From a checkpoint of a small image classifier: 195000 training examples.
Rows from block 13, named by matrix and row number. Rows with one number belong to one attention dimension. Each number is 500 + 40 x the weight over its row's rms, rounded and kept within 0 to 999. All counts start at 0. Numbers have three digits each. After the name is the row's rms in percent of the matrix's.
# q: attention query (model.blocks.13.attn.q.weight, 256x256), inputs 86-128
# k: attention key (model.blocks.13.attn.k.weight, 256x256), inputs 86-128
q.5 114:546531502484490548536536531447445473444429522509579457498429551450469501525489489474550549534481472462448481542592469442529525562
k.5 114:479524470424547434514543425507495547518559449515531531495502513581512463482524501452551416549456459502480467478558460518501399508
q.6 084:526518475478449504516631505478475487514466516514498500453433536464463431475455415487550527542462520509468464482578492456468469581
k.6 088:545537440477578561542541431483515531561529490518501527518570576593410388479558474480593487561502519490488401525508501554439487576
q.7 079:510497523501484565519588489486484468472438512520546450502515541482468522466492456462523569535466461482536458515550406476447533554
k.7 080:470526498527546516507577418465469554490513532509493508498544596574417505511525472499520451538475506488434426459511444495527490546
q.8 140:469494572461428496529554533510456482524463524491525490548502498557467532479472556524441490500527442526491539474482472544550518498
k.8 131:512485432512560500480499431486471426501511492440479589479531480494492459506577488408530501462476449451462492500438543539470471483
q.9 133:517413446577561488491434476565566502450545487523464438475528531449501494498499500433565576484453545505514467521427544481464566498
k.9 103:456514563451494477518520522496481573512475464547544483512439492496583589509473470489509417509499543537503492491472447547500492445
q.10 092:506480532499449499543525578459475532396486542519512473508460503440530563498428531461553501490483510490437523566575520410577498506
k.10 105:487520476458525482573500479447535536484522468494526508501486505550563487476471517480568458523491531503529468491507441534497456512
q.11 114:531456486534549479479382496514510547519514460486448520532493475526522528520518550533433456432497508502527549498408503536493457412
k.11 110:504466526518413553465441597487486468466449539461496535506492453405514527508487502499475548418518489475513589535477577454518522461
q.12 095:510483538476453421521504483495482584518491526496458525512528431500540524465526481490519460424453513498453542485481616577532443439
k.12 095:531526485515409561538451528466592532512510516495523481513458539433534480528451467475577546513539528450562471543438534531481502549
q.13 081:532518519488463471508600507421478542459423536546540467485468490426527490497479451503569552549472472510444501498587518440510534579
k.13 090:513526428480525500524507411500535526530556483527509493485549550551471415496482528462563458588540478479500442540518450537464461505
q.14 107:545517472514501447456541472568523454598484504512452508463535513589482420440543447510445480519470495545545440445515481538427493515
k.14 110:557530497504513570454504475532438448513495569499478467494549576489396456469513414468499515532555544479434472482514491532475539521
q.15 094:414486557492504568503511522499573585490553443460504466557562523501538507503426523501480502502506524497567536503470454498468513477
k.15 088:508460474561447558455455540445549502471458562507480554561525506420488419489495530500514547487491490528560505484484589463485594442
q.16 112:455572541496442465561493517444467467546443480436543526486510461486538475567514486546516494460499459526537517471479446532521494417
k.16 099:551469540492486486450522535504514535475534501519563507442486490537503508512525563415535578465492484468463513487435549488520502514
q.17 110:472495554488492502533458515467442610479486498440532575522554413480548563536477518511523471414500469474487551472528548500507504447
k.17 117:451469565477494438521507511528565551487546446523551434470441479484569512443506513485566484499508460531537456495434470547498485467
q.18 112:453488526540543545465494525492488460478518486564506473520495557426463550512526566503489548485476488552552467575466434487523562406
k.18 116:525457497452510481542469486480510490529452461542530467458492556537471474463494514525472485509489561516567483466508500531503409467
q.19 093:569508455518530490487420443509534490563542453545439511541552452492545430561495488494433546445432525517481436509458545555469522446
k.19 085:539544469468463599534449516401562520507495538509462553542520555528472418489484489432493515525502496393487550534553527489497515483
q.20 116:550461471584583499487432486604572481461557477545366489506483500506479498459519534463467525467490545509530530508427501463476556491
k.20 117:524487519546466507431550554468460489468471552459490554526475460438514551561537443505483485452507479478445568501507541435534548483
q.21 085:493526467483462495557576473428444545525433491459553535490498496436495481510495458528552492504490451491469503496614542500512528531
k.21 092:494520450480529503580452404480531551518525518502499502542540559555509477495484527500543488559509493458492449524537485555450470521
q.22 077:403507488547527522445476539508523538441516490481477468454558516507550577480485530521505487472533550520566538460442497487514492472
k.22 076:540460517540469563478484540551550497489424516481525552490544505430481449455512542541493526441497550526583537474479556454509585450
q.23 080:522470509543590517451428471577548438508547522555483521470498493526495481509563533519441498508502540550555492480413435474516514473
k.23 091:493471543533474472471518556531441463456453483472510509485468445494471567504521450548415539438464486539449574474476477469544515469
q.24 094:509475481439457506494459466514466472412488469475537463501494464467512495529452446507539513428472480520569517515523534492546549521
k.24 098:466523503504476515489499555535459477534516453566512510476389523507522571447448483550433483541541493520539517470479477513515569474
q.25 087:462452493491539480522502484495473473510542538511493498466552476544486477440473506488475548568492539485514415462524523506465483540
k.25 122:469515548503510523569522475545527518529491464518534386526479530517489508465467505552488510536526561530527460471531461512470482563
q.26 095:526539529457457473511422486453426506488446546481557532482476451478484533535534504530521476508497508480495545472540557531525462474
k.26 096:491443543537501506589449533530530551459469493467477413492476423502535539489475548548493557454512516511507525486513525483492480558
q.27 096:441477521568516468422497478564570543492582449492440487534581518532469486444548554466490495518539544526588501470427485524471524443
k.27 085:503481526564478512473527485525475478470461570490500534525562529415460500509534542506458482463520516506517522522463550449509594413
q.28 102:411514528494437515464561439485523578526489493446515506541571464505483530399492470531505485521546543488585509430528447529440463474
k.28 105:488435493552550516507472467514519504515489566501483494534583595511456485488508560495509521483556521508537408523478522477471527499
q.29 096:442494559473437501522471473429442546532440520442581552518509414453531509497498469554488502464491477516486523466528523557547485413
k.29 090:483470493518490477583437507457599520484520495528481414495487541497553501520409544505514504546511544498567512514479488532515488513
q.30 110:503524474512505415472435522540528529483476516500464527431490461515538527471562570498494456483546493490561539458460534496501445415
k.30 109:505460512482466540471429555545507493527483434483529506432480439440525505451485456522524546472522546517572492478441522520503542501
q.31 128:502478511510468492506412538463444460456463532516528510494489466433510563531513551498552519420483498458456559491491533508584501434
k.31 121:482490522460453431527491516472541580478510441501495512461431426503578571514441505522524468442481510487515570507473478495545429507
q.32 125:486560502503473551507487430433429485479469489432551554491502435454473474531451459553470572459475482490533547496530514501477498467
k.32 119:549512443558499468496445557502447455455417538491521497493448472471516560504494533466485536430455551455519499545497485569530507461
q.33 106:470417566506501423477483540571514502536489485511493502455539511499539541482550510500429416503558475535543528526436469489537424470
k.33 095:524514379543539470498472568435471476502440540483465536493450489494537506515518537489508519439454539430476485482532511521544502509
q.34 115:476457526518499528566477373488495492560496421481526551527589468504438536487481479523524553479472486520523427472472534517417542443
k.34 093:479469517497480509538514502488493505512453569483580480464507523483510531531492525465540575438525562540527480498436497438538588401
q.35 077:504515429475543491457463529492504507447479495527510447535472458473551423524522493432449459500450517462437446525513497564496446483
k.35 067:549561414449573481478524527488538513490496492497450472462475492500503442536608526456506445459514544463479506409512537511542513469
q.36 070:484516510510521558519470547461507514500534533452481525526470505436523502579517466472520521532532435480476635575461538486516516455
k.36 072:535493529500525466472436490527519400483548491525491564527538473526424491474510528495481490603520465493554474500483527530470468540
q.37 078:572507469539509426484515495505522526490472524518462479488453445522468534400466517510504504448520571488449432527505489497459527541
k.37 074:516515438467453465482590531427523534498524514489524398515492476447547453520500471494489503409477489483448491503454440494535453436
q.38 065:485545537483474539556536518470544525560510497476460526537508513447544494519481535565430487527490404534502525524468458442458515440
k.38 063:505508546518561521461490533523477485524506465503501577522512491451488520472441476494496535574536466493515470543482516485479481557
q.39 069:541411588476475455479498520462448544493457493506514527522517448545475486455534524508482461471462507590489543522510541496589418495
k.39 070:486493458435476482486508461516481518569483473442451540505468506528594599533476447516495492472390519503467529501491475529524456534
q.40 159:533551416494517523518431437436446448469463512455537563491507453456427458505497483481549552468433528464503491483539514514461534472
k.40 154:536453459525527484520411538489557500489490529500478557505493507502518488504490535484544514462515552465510457556438529544500465495
q.41 100:504470495488583491457493542529531525504513465490477508435549482554521473484510558517495449469526457526516538445461487516525475512
k.41 091:505517427496527502540493563479545566507480583511473509477424505484546495527485531478551463454518529443517454574489510495539479456
q.42 084:463438606471452435498518528570508518479517481559476509442552463514548491414531572499500463436511537541526494456468533519525485516
k.42 087:461544401492483459495418458547442505508464516520490510540452484528514556472562517541535460433472581438530491444507552542538523467
q.43 083:520527495462500478505443529477459469529521531452492548517489455463551509550553449553434446500541367499515557527480466562509460438
k.43 081:507517449547551503500416533531556485511570473473474452481492493452535480528453552482460549541463466463533486534475562521519489461
q.44 073:422427539489490476454512510548534508533535488479529498447514537564427490427535560437561495497507571554553407451495531467486478521
k.44 082:466468502466460510549490460534476481491420539540496521502510506551445486499552492529533492484489567510492499459462483517514499495
q.45 079:581494385471531467460472521471513477497455499508496562520472468512503506451504422477476488478522525459442511483566472529450557576
k.45 081:568511450516513469458500547439537476432540513529491367537475463435568480535534486411490514490474446466434510574530495495522489509
q.46 091:453497468554524576531480442508516489536512452485463529508512590453443482490538473483509590520492513471529465467455553507395539499
k.46 086:496486600524538475475546513519554434438525527577508527514513552502423459491519506459555485597577498527549448514469465443489496520
q.47 064:554459465483518454452548466450528553482482554503505478493448470498512534441456519533565531449479554463553511485463539500420584487
k.47 067:511449566432509513498563508449535509434473515471516481511522515438493468482468575430530516450513485489553496510489496448462527454
q.48 095:476452558500530583520483445485500517512532498514521559496553516507509539528517500537516502496447478526501521502507487445479449498
k.48 086:481474512463512531398487600482492552480547533501475539512540553516506509494445533462531444544504500498508454477482488500559474422
q.49 107:534502456521540461471507545535524461468494540533462460445443507539513468511545539461497425526539528470479597442490496487511511580
k.49 104:502487555532473497475559494526546528509545461499485468505554498507505511458466445498456457590479435546451554540560508492513453559
q.50 107:514482536513464413447523602494500454459447572542529495445477479536512595483533530496507453530549520491445504537494425497556450546
k.50 120:549546381509499518524457507419450513506445529432494502486462453477524537534519490522485525425451535462465525470537503529509529501
q.51 080:464470544480513444545537481534523553519491466496494512461524460495444462436512477505514465538526565512569418425466509498421538511
k.51 087:438453493488516462557511494548514520456475507529460503490546573492473484444540546470546443473504534504579473465475531487493537451
q.52 095:502555396502503544522460420478494482486504470479488546498521560480408479474542469476529574467444490503496497453473549465415534495
k.52 086:477480609549464493472556564578596462458567495533479485491468522504495480415487504477507441565560463513525493565484531480494492539
q.53 086:525524546488507439414492593495466477449457549511485470479496481498565536478520521484496420465514492513463514573572433535567471529
k.53 082:559527448480427533476464471478425546578480472452498482501508439479571528534486429558444473400436529523465555451523533553514497542
q.54 084:461500437518594518569509425555550419558547473478497508524462527502500505503477484487445563535497505476526450501490478509429551510
k.54 091:546465522500554465468503517504551421461518539572525515480483560535444454542566530435565481558582502480458445558463479462497500516
q.55 072:441420581507470482486472514523523519519479472537506483502541497574477512513485579501534418422494498546543481474530499463538456444
k.55 073:448488469506485521525448448529477464572449504449457483524478506484502570511481456495496461536489528481481487527482505521536475544
q.56 126:520535457493478522483453465475451498471445496414555545489536456474503449477433441519523528458445506489518539481585581539509486505
k.56 113:485520474528529482496476526498575514454528461503463574471485488508548513514491549442523464483526488437551437527470549568468516487
q.57 107:491469516538557490558561499531514574548524536576413494525492559546540542508502574525440474478545447485523536496411483456479502492
k.57 109:481480593510478501454564482524489515488570447500514462472556488487470468463465496490432506532483428558498527443555504473478481502
q.58 093:416504545522497504486514546537462525524480535454459529516536537531473525497528506533562369482619454459552583456475459510490488486
k.58 088:565437507549521454548502504451588477481527534578498492461435460549497516469485493451516516540495488492491509608487504469511454543
q.59 084:515523420488530524494489439479527494489515505493518437492480540447422431443567536520488597536486557494544459473417520489402566504
k.59 093:484462551481512480462565512477570480384526532555511504489523578518448465498513556389593462546524534504540476500525520481503497462
q.60 068:450475579488494512594476539550565525594570488499519522530518495509496509556514437533499419517519460514422479439485455511493449620
k.60 066:483461442558514522519509539527450487586494559514513524498483464517481549453542481583449562509510484514479498533458531510521487506
q.61 097:530529424524587546527467390508512465559526440455458539538510472509504456517496464479484567466414486478503466516477519481432533502
k.61 087:545504531520523428465547565479576415447548490541466484499506508481526467529530538465517503537537423473510463587454491493491502539
q.62 089:502487520459491436441532582523509470440456519536500437454480516570474510467536558439493434495500538488447435467539490519533491564
k.62 080:502506462455456507476490490500491547513456524448488425481452523460542525509535422515538480429494607470452586470525539494561487470
q.63 088:428526561505431508526538549540525470545529480500536449462545506507511521601563558528496482559513486542499505459480482496572467480
k.63 088:471495517517486562494414448520466507580503533513517557499534509579499544451498476599479475535503566524509486428518486508539520529
q.64 105:520488472500511481504579601510519417455499595550462437463424548506489471501538516517513489551556507507461519502463434513542542519
k.64 091:487538521583473476565514493428432552549457565443530453547463495437501588621480449535524482499564521450467536563576498478441471509
q.65 137:480474495521552536488479459511498475543541429513505526525550529507474457507489519507489588476450555489508381539447490498436518465
k.65 111:444549573451451600507524473467477515568509501484521455535504457528506510536394447542509476502435538582491537473579445520483443534
q.66 096:494493502462531571464442502513475522520592460508479556550552534515482446519476528477516507469413521433471461514511500474487496495
k.66 083:435513507507430520497525567479539501472454532493515462503430534471554527501469471514471462617535545493423530529492485535546473503
q.67 081:459422494512480509458493539512507438494488542482482538498456523487502555489483542496500446558595466557513397492490447529540502526
k.67 085:517523459482478541558468478470389479529486480455468479554448418471531412544482431609525506463477468468473525574617537568480424493
q.68 102:544511516465473494480543602494521485494480556515507452422439503536519493501496492474546436584509500514488501548550489476551455591
k.68 103:525524441498562550399531443487484478547533493486492606506401467529536470555544468442528522437484480509505473523469479458472519566
q.69 060:506517461489508491512425465479518509485487497511442506494434475520501502494475478496540453496591506509516488492515425493509508488
k.69 073:504448521481472518547515474522414501520543467480492522542534455473444502569497462566481493475453473507457533492590488522512383566
q.70 120:546520502450426438508584569510527491501483541499525423441457534531519497492499506508528449556550505529511528507513500497568473556
k.70 120:488491485467564536464540412503451455543530455498490570491494516510459490543488492448512538470481513521492463461516482473450532529
q.71 094:379469537522534509524506457491464480538498470508500521506553528485447512525532499543532535503488537512566420504486562490475494470
k.71 090:475517490558499529497492539477557542431496539543524476464483499510508489428496558491476515522473480543527475505481532499589557419
q.72 130:465529527505442528520541436444429499479479461406566576559532461482470544520448479552507549501473487535511543537567525506481499514
k.72 109:451482523453483477417510513555531473470404487459497523426495518546542494535562523486491499542498489479544472442498519535530491497
q.73 123:462498503461471523479501409516510503545520487432527540541585461474422467456421484490514531491442513540517502448496520534455467515
k.73 097:496478433588585504471487501510531472555577471462489549551445459492550518524526473449502513447491489417443468516498507528440460584
q.74 086:545475457482510494461497554476506580484502548492460465427423501509592545481526509531499509519488496519562526513544575451536496546
k.74 076:453551499494587468385455492543479407509429518465529502450494527569501498503585534433522485495510472509532461468486532460499541528
q.75 077:455472534481490573475470504484567561455573441476515560553537483518487472532481517491452469503502454456448480433432409551456470520
k.75 097:500486531520397597532492460486462526535499444473451521534478431457501503547396499578451491461463508494485542458581476532490410518
q.76 083:464484493505496530556527447514485466536462478474492475551556528455469524485510520513486583477493555486550504506489561512488543415
k.76 098:547458528542415466527462579477518524429443556565529445488570531467451495421495542536485545561519536516487513571451533540540553448
q.77 092:530542478496464515525466542502502525444518467477473506534445474461494502578505496488483478541528507500424497504475487540497496442
k.77 079:574434481539512444598415501500469490537464482497469471591518494478477524493443477574499526469478524534437492526530538524471455471
q.78 065:475560484494478573518422483530517486462511471460516486533445493535471427480432507422489479473535518489400503467520465516458553562
k.78 068:580502510468503521571465482478405486559534436500504517517480478454526475577500404602501506461483457461495515478547533545444384544
q.79 084:543522486488473485444486543491515548490471525512496464485422471482551525517450498498477425520565450571518516520484448544563491468
k.79 079:502497491495467573511535441473395479576555437476501549527470452489510559524484498525507459459501465493499534435529462521470433526
q.80 113:579513514477524532501434478484449440477503501509523494538493469495497434505504527551530546450460423466370512518475508495502530551
k.80 114:507482522490467524530481491515528536548531524506441473559490492505514443449414490552426429586455483522466512526509528541463468458
q.81 098:424450516498463480595582437458501503516465468413537543500559504481472549472455445531509560569499514558547494484536494457484524492
k.81 105:515487438543575482473469557560567441518518490453427493473548551548558468439510520444511525489527434459518462511467485512439532590
q.82 086:474495523511561580558507421495468552513566430523520553591528445513495474527477442478494554434441497558487401476481490501410554482
k.82 093:443526509536506559473471497528434446586451463548462486505531467500459536491498476563451464455454453548536492492585417528504430479
q.83 074:511553538438477483517480534533511420457460479513490458552559492487462416515454462486528519501479533442412551522518537520476485503
k.83 075:507509487488580454514490423440520517483491479528493484512541565527452486492533448507566534536524536451423511537476504481462560565
q.84 092:407467491526534484465566471448457490571531515511498554467550524528496528476552530555486543478446450549595451506505515509512512483
k.84 099:475484496534434497448569608503595555400467540525492466478477502512558509455499582434505464492507473561551484529480483510551506500
q.85 073:546514501530523521474483487501512545427507527475498518530417493524562527511470507474445433522550413526458556463505478511606551505
k.85 078:522498495494462479488492472471422460592450473461479579505491455501522545545497496597505475527490533498561497525477495533507401546
q.86 077:460485497543493557476460479479467541518514436484528596547517448488501485509456534539449477468495452544497500496494485544515535423
k.86 097:526396554530366482562484558456509539464498524482459467536517463465552514461451534593456459536507509486500532525531501543521421439
q.87 073:539520481505569542454492532532496427508501529519513499480428525545524543473490455455482480524503467469493511560580524473539498582
k.87 083:496550440473522588443528426578452436585530469468459536517402479513506498590528424486554490488469443498471535487540459485445459606
q.88 156:543518456520523452464480547512528436459479542524493479459426519540561523489514519469472472553567511503512467507507453522514492549
k.88 149:562486540448373516577539492482459511505426519476525473536488453438501509538414503603463527526447503503467576489554548494513487487
q.89 132:542518515477460505458505563467459491433462552465545514515389469479532570557481502500458439525531467533444581522556465513568460568
k.89 143:501514469491588453464465530571558419501497476519503498426532602585466459482587547383542515522536471465527441528439518476503513525
q.90 075:512561412546521509455448555445458550538448534465522528468547472493588465496538487517548485436521492478575462536491523436462506394
k.90 103:546481504486412521573441534427523582458451511479481463554465453439545482526383492593517484493472527469454538568565537535530423474
q.91 091:526534542477462502502562537462483464513456569475554502463450509461509530510502520494521424556562466572474495482501443529560466528
k.91 084:505483482504479546474501540484432460539525484515500535476521503563450457535489558450503560462443464502543466514516435480512520562
q.92 096:492470558505525525543520479535526476544495439512476495518531505548447520488493502502512597497435523484534531518484524463442505507
k.92 076:502519532500610455426542506523544494514503529533516524428532571534470523425548519474480481567538499514545485490385489471481611494
q.93 087:415461563551500526486455489489503515534503488460518534535551498446467479528491528505546522503489536475549447449521516477438498505
k.93 089:510473465574417451494468572489551560421457531506518474459492472449553467417523550545480499538486465507503515559533512526563514445
q.94 095:531524493470444453460539532495516502495465561490530468446451496524546502485497524501498454540557489564522505536520472490537491525
k.94 109:459520498472540550441550453532405469580571449486490542467466497542490526535538505450529492469518444521559485433533452488510530566
q.95 076:527551456518480512467459480506520528454492570481476514507429471475519537494468487508510442557523451583494479493495436514538477497
k.95 074:529490483512469501493499544482427480538501497466500518467464434460511534522451438542480523491462492528505546485573466544482428516
q.96 140:482564463454461504510492453406432525488490514452545549494477507515476470489464467458580495494483499465501519445584494472457507549
k.96 104:441445537490494473483519510558510455483574461577572495478510491480485469465490522501447510563460501556547521474475518533522473446
q.97 130:531440520539555526478429498516490437484537466540482453567499483471442504492517505502510571467429483513423459566454505507530542470
k.97 118:568484472492504464533568459488455415530500510479510541514495525545494463578520454519517513541488517446403484515504535535453458564
q.98 081:471448537471538479511424482534497494516513440493505438539566506488475477504539552521451522510516594549527417521464472537512512393
k.98 075:487496535497461474543564493526554531553484459481516475530524504496512587456490454546500526472451476519454529455480549485538474504
q.99 090:517552443560537589537457502464517513518470510460475511521435508425559526614533479497505522470449501415525485502504486500471500515
k.99 079:519522512524491467538408549565510506538473482481440399538475507460470576485463434506385468531515507479368492561555486526481485517
q.100 080:586503550462466466533534548461421534459458529510579502515471524521465485519430486522516484502464492429387533523489539464536474488
k.100 085:441468542543540550555596485369443523478464540439456609521498527541566525539518506542532466512555506482491472514528427476478478498
q.101 064:540538440540527566559429458426502520497462463471457504520485509460541532651500493448478502510463495404496438514494517518488476498
k.101 069:537525505496505481469463463511539522554488443490519497539449413512485552510466491504403432482476465512459506539515442514494478525
q.102 097:457510448471508461471529486558524512505463483496420489469479507496481513407518525488492438527541482549619549433526534546478539466
k.102 095:529506412438535463489459494572536424521499511488508438410499550485473462459510541460475595515514504490557481501482526526530546461
q.103 068:525483482582574507507433466485436432539476500489508522563496505476513554645520460483486579444462481465465377501522465552500537514
k.103 071:528504508536474451440401506481492502537519455515523494540495412529496549520454455495455467455450447484435487503442466505523486494
q.104 106:511464451501520547526442443481477476430534479510489500544533453436490438536444492449533592449427510456460430525538577481443545537
k.104 096:441447512475503487506576442503543499519528476476535527475495523544493457505507477472555510510512547530537508493514449478533515522
q.105 107:537438545504520473438427506564489482477503505504482489572535501522494544477455484462473525438472513556497505573463550525523551455
k.105 095:446502556507530527568568464477507525534534501457501463561458514519565558562490426510497480526499540563441462522516407461474505555
q.106 081:546474494487460478483482532466479495465472509524563463536548494464458536446458523563565557496503482508451507557475496512560541459
k.106 085:565531503487526527505435478487459550544468495517534447518547567547447511430517514506435516498504495488496460505541516479478513496
q.107 079:550429449553597525501414455546557432525521468525433487580454479515519480444472451450495573457453533492491444546431465479476596458
k.107 101:509545516497484467443469513521542535503547484473553472453510463478479474472497457483471493473499451515509498425471501512496489441
q.108 083:516499534478468459531544522477516516510590444493530462465572491463543450496474479543484487536519534511436506478449445486511472503
k.108 077:453447584482546479525505514482557534437516534570541571464488487550453492458486527476540439546500525556524558463516487466478532529
q.109 068:496561473506569555485456505456485483483496525482548528421431519514559503635505463466543503566504498496476545483582447469463433552
k.109 075:634507436471527488545526431518471429488484505507475460573494547532482483496511542511442464530515531494431518545559528546482452567
q.110 061:452470543546483471553503472556474451496431487534438520538471449491487548422513518543477498524548480453473453446426516577489500454
k.110 074:414519488448474527466514539466530537525528522476538514472535490474531529474504481505512538533545506493579480503495422487537522397
q.111 063:487497483474501461476498450565554473539536477572478422564490453536470464427479444491454495521464532541529477465428528546435550511
k.111 081:499528502491473550468490514497551502498547512520547481411491479437522519452515523495497553475528463505555485457481455468557527455
q.112 096:536518437477454533508477494486430467395479489479486515519524483483465454390528491500534534404496500510538573466490546530480595520
k.112 135:534490486457521482523521423477478485575458469482463493538558565560456453475513465531484496514504489476482426489512518517438479597
q.113 097:499449562509499452395492555546456496459458530459532523505531486537497503491510546486459470486529492525500475520465499476546472481
k.113 112:547513468477565542546450449532469460488478488503482511509554539570445412449548545483540514517500452434464457487527539492458485578
q.114 100:535536478546539483519431499449446492489468527497480516544412453431574498553509454492522526464472426383439510549521513467530459519
k.114 098:534536471504524519481548476460431476596475513456461501577533570545494519531521423532463459531519512391371497536567483489441439538
q.115 080:474556568512459572596572544466444495443492484467520520515537535499464506596512524539480504528489497510451503465543496494492467524
k.115 091:435443507570519493545559511478463508476478494470489515544489518498559556554507516504546498519472552544493496564477448510504550555
q.116 071:525481516492484435492481493519525478501488509555497459511536520551482549338488512536470476470519478519521527541418553520523552437
k.116 084:437503504502473493456470499502555492450508491496544506454484455444486434456494504483522535467497510490595496442456475495492518428
q.117 073:568471552520466525536490532475442494479462513476550542532502478514477504486472528535518519515454547454371507550508465510556477508
k.117 091:437501521583514507502545491412448547510467509469463542553520475519556561569469516541539494491531531502493526543486479499524489583
q.118 069:505434510493520497499447437555543499524513489556448445534524477495464520393498520481479528479448526498501475463454507507428535449
k.118 090:438544525445501554487510519484576550508567512507550490437510440466517496462492534517472501438514475543554521457476496505500506408
q.119 063:514558470509548466480520563443484488521575499530490510446432579535485507560483511509553510597483456447445425506487461500466455613
k.119 064:490488517578578584488514478466499607509555460485515554529522477558503499556516482479489464497508474510403514466516459455473431591
q.120 133:466454574501502472470523559591514502483547515548510456516512533558438508471510580487494453506499460580520518493479456484531509504
k.120 134:562512454489551491497448470456508530461468472556430537552545474501433435432497523472514474442513502386496456467490588486423541509
q.121 092:551421534514516557485457523510482489475518514505544483539461481512494570502480515475499543474481454603478563580444435467577525539
k.121 115:547511442496564493521505446472515468520472517541494483522521564540421453456461541502501549555485509487461423494545482504476511577
q.122 095:507583388490552508498493441476506501534506439470491521472472488488539485525570458469494491570514492443529443450536494505457477511
k.122 093:572484448480531466493401523556524427493506515569493395450497484469375452419547559485427535504483452437493520525511570498545486467
q.123 063:490482486529514558515400507443504524437525489545495477421508486491527519488506533524567500476466464474523582493524555506586453501
k.123 090:529514458520534482548515484480465469535523483460490506541504574511481514561508517523508495547491551488506449522527498529453511593
q.124 080:492463464517619484460496415561570490556590431511469480527518484475539480460582453447479515478497508560526428493456478495442560492
k.124 103:511519506466492467474468497578558509517505489507523403430507462461451456421504485492455530496470455486499504472482550514535505442
q.125 091:384449544506414446451576482547480548492503540477493495479558528534491498428516577549476477458535502605607621443509491535553463421
k.125 093:492466504494477479549515529517518444483471541473475514460467566466535516526499543550540565513468526479599488533450552557504541463
q.126 073:506416511492477489494493464588564486470533495520413483527547483503485472390477499504475499503485523529557529478447494544494562453
k.126 085:496489488456503517460505516516594499493499497484534477433472475446507481485495527488489552467495471526559503436461500484485542448
q.127 084:435438523518426473501525480565516537492490520455452487427560501504500560413482553516497445435527540589614594456485533523552474417
k.127 085:489483482491504475509515517508484420492482554496493537459520588446545484554453555571541538513448545513587484551480538521508545511
q.128 082:580451466534461447489550534518483467483490521536481503511460489481451507463472504526545463482491461520410541467461532477488533582
k.128 079:474469494531457582534538477507534510534462513478503495492563424398479479491467489518487581466527547526478533485476541518533489434
q.129 157:464465528492451538531493446449464534583481489457545591528582446448439505498473472584510537493441442518487484483532514484470478468
k.129 099:464545417524554507476517475537490436559536491508469504478473546511476548558539492487478527511513455494516506492536497494476499485
q.130 105:448504541497426540526547482431439538554475505478573544530544490447444521521431481570568579499454489531508480534531502423509483519
k.130 098:544481447538496519539515400465512512556476514459427502543532424472496555458445524531509550438420482488505540431519515467443522480
q.131 104:470533496488532505585497507519547464419516453527522445527455522476505486565502469457455524534494507432502447509535500512498555534
k.131 101:452492437468495487431492465533558506532461452512508492489541517565483500401567520526491504539448520504560494529458455492530516453
q.132 090:551506457477496476464486513523466590465539523473470555498471430491528429495482488490502411479529483534513556490476527505476521494
k.132 082:452524536548495482522465518485446441491528497487514531503435443483572526539480514443530488415508492509499446497486479515506514506
q.133 125:562519410529563446496491470536552472474516498528454458479459524544533463466568490431449430516567514457451511449479548588461550550
k.133 112:475504463457487451424482525520510474497508503517546481450473545510524482515535504446499467538533497523528461587487393476520499487
q.134 084:404525570550484579560551518458452550489496513448495566561521485478429529532456544572499489511492498533572524488506508468518477477
k.134 078:491525541499517524540506472467478503520478564448494553469535482560535541438469525549521521465456535439525537417488566487460473508
q.135 116:535500450549544472496475499518564414460489472556469393479453557468534509513550508431465534536518513447480452526495478531479537523
k.135 121:498471426461486461421509496520547478509488479539524423480517565513481434451543517503483506579479510511530455572507407501513518484
q.136 104:473444556484479500485509494494500576555567516555508559471517486535526470519485491515540475458488536492510488449436561511472420462
k.136 106:496510546427419432546573520552524555495537525506469449520451522505509513521489508522462471466486516499497519473519534548542437506
q.137 095:456503526448500519507554476434460483489474506498560523507490516462440554578530518528551529505422486522515494515561455435532514525
k.137 132:520576444540497482498467523506446456456514496468502567497496493483519469564506459405561511466608484444489473498471497510418503511
q.138 126:557480456514520460436490503543556499462537526492430481499480506534526479434542501418526454476528552475489555449484561522508504498
k.138 109:490525455480502486418469589493503426488526492507539489500460551495522452512491473430547470519549473464529440571496399520481505480
q.139 091:479505496525550482483488562535534467473531481534537422479488582474433474521510534462468577556485512529536424547481473488503529495
k.139 085:564510529412445537515511523602553486484488457537463409526494568483413471458490484507462485563459501523472482500511509509512462504
q.140 071:482492540475501533554503482485445632463491560431468543549534471531488532499428518524490404493552479586497537424461471488508504491
k.140 086:472516599456475522515469503514527497501495532442534609454521465583529565504473494475488452476592451492537544487537541517535485487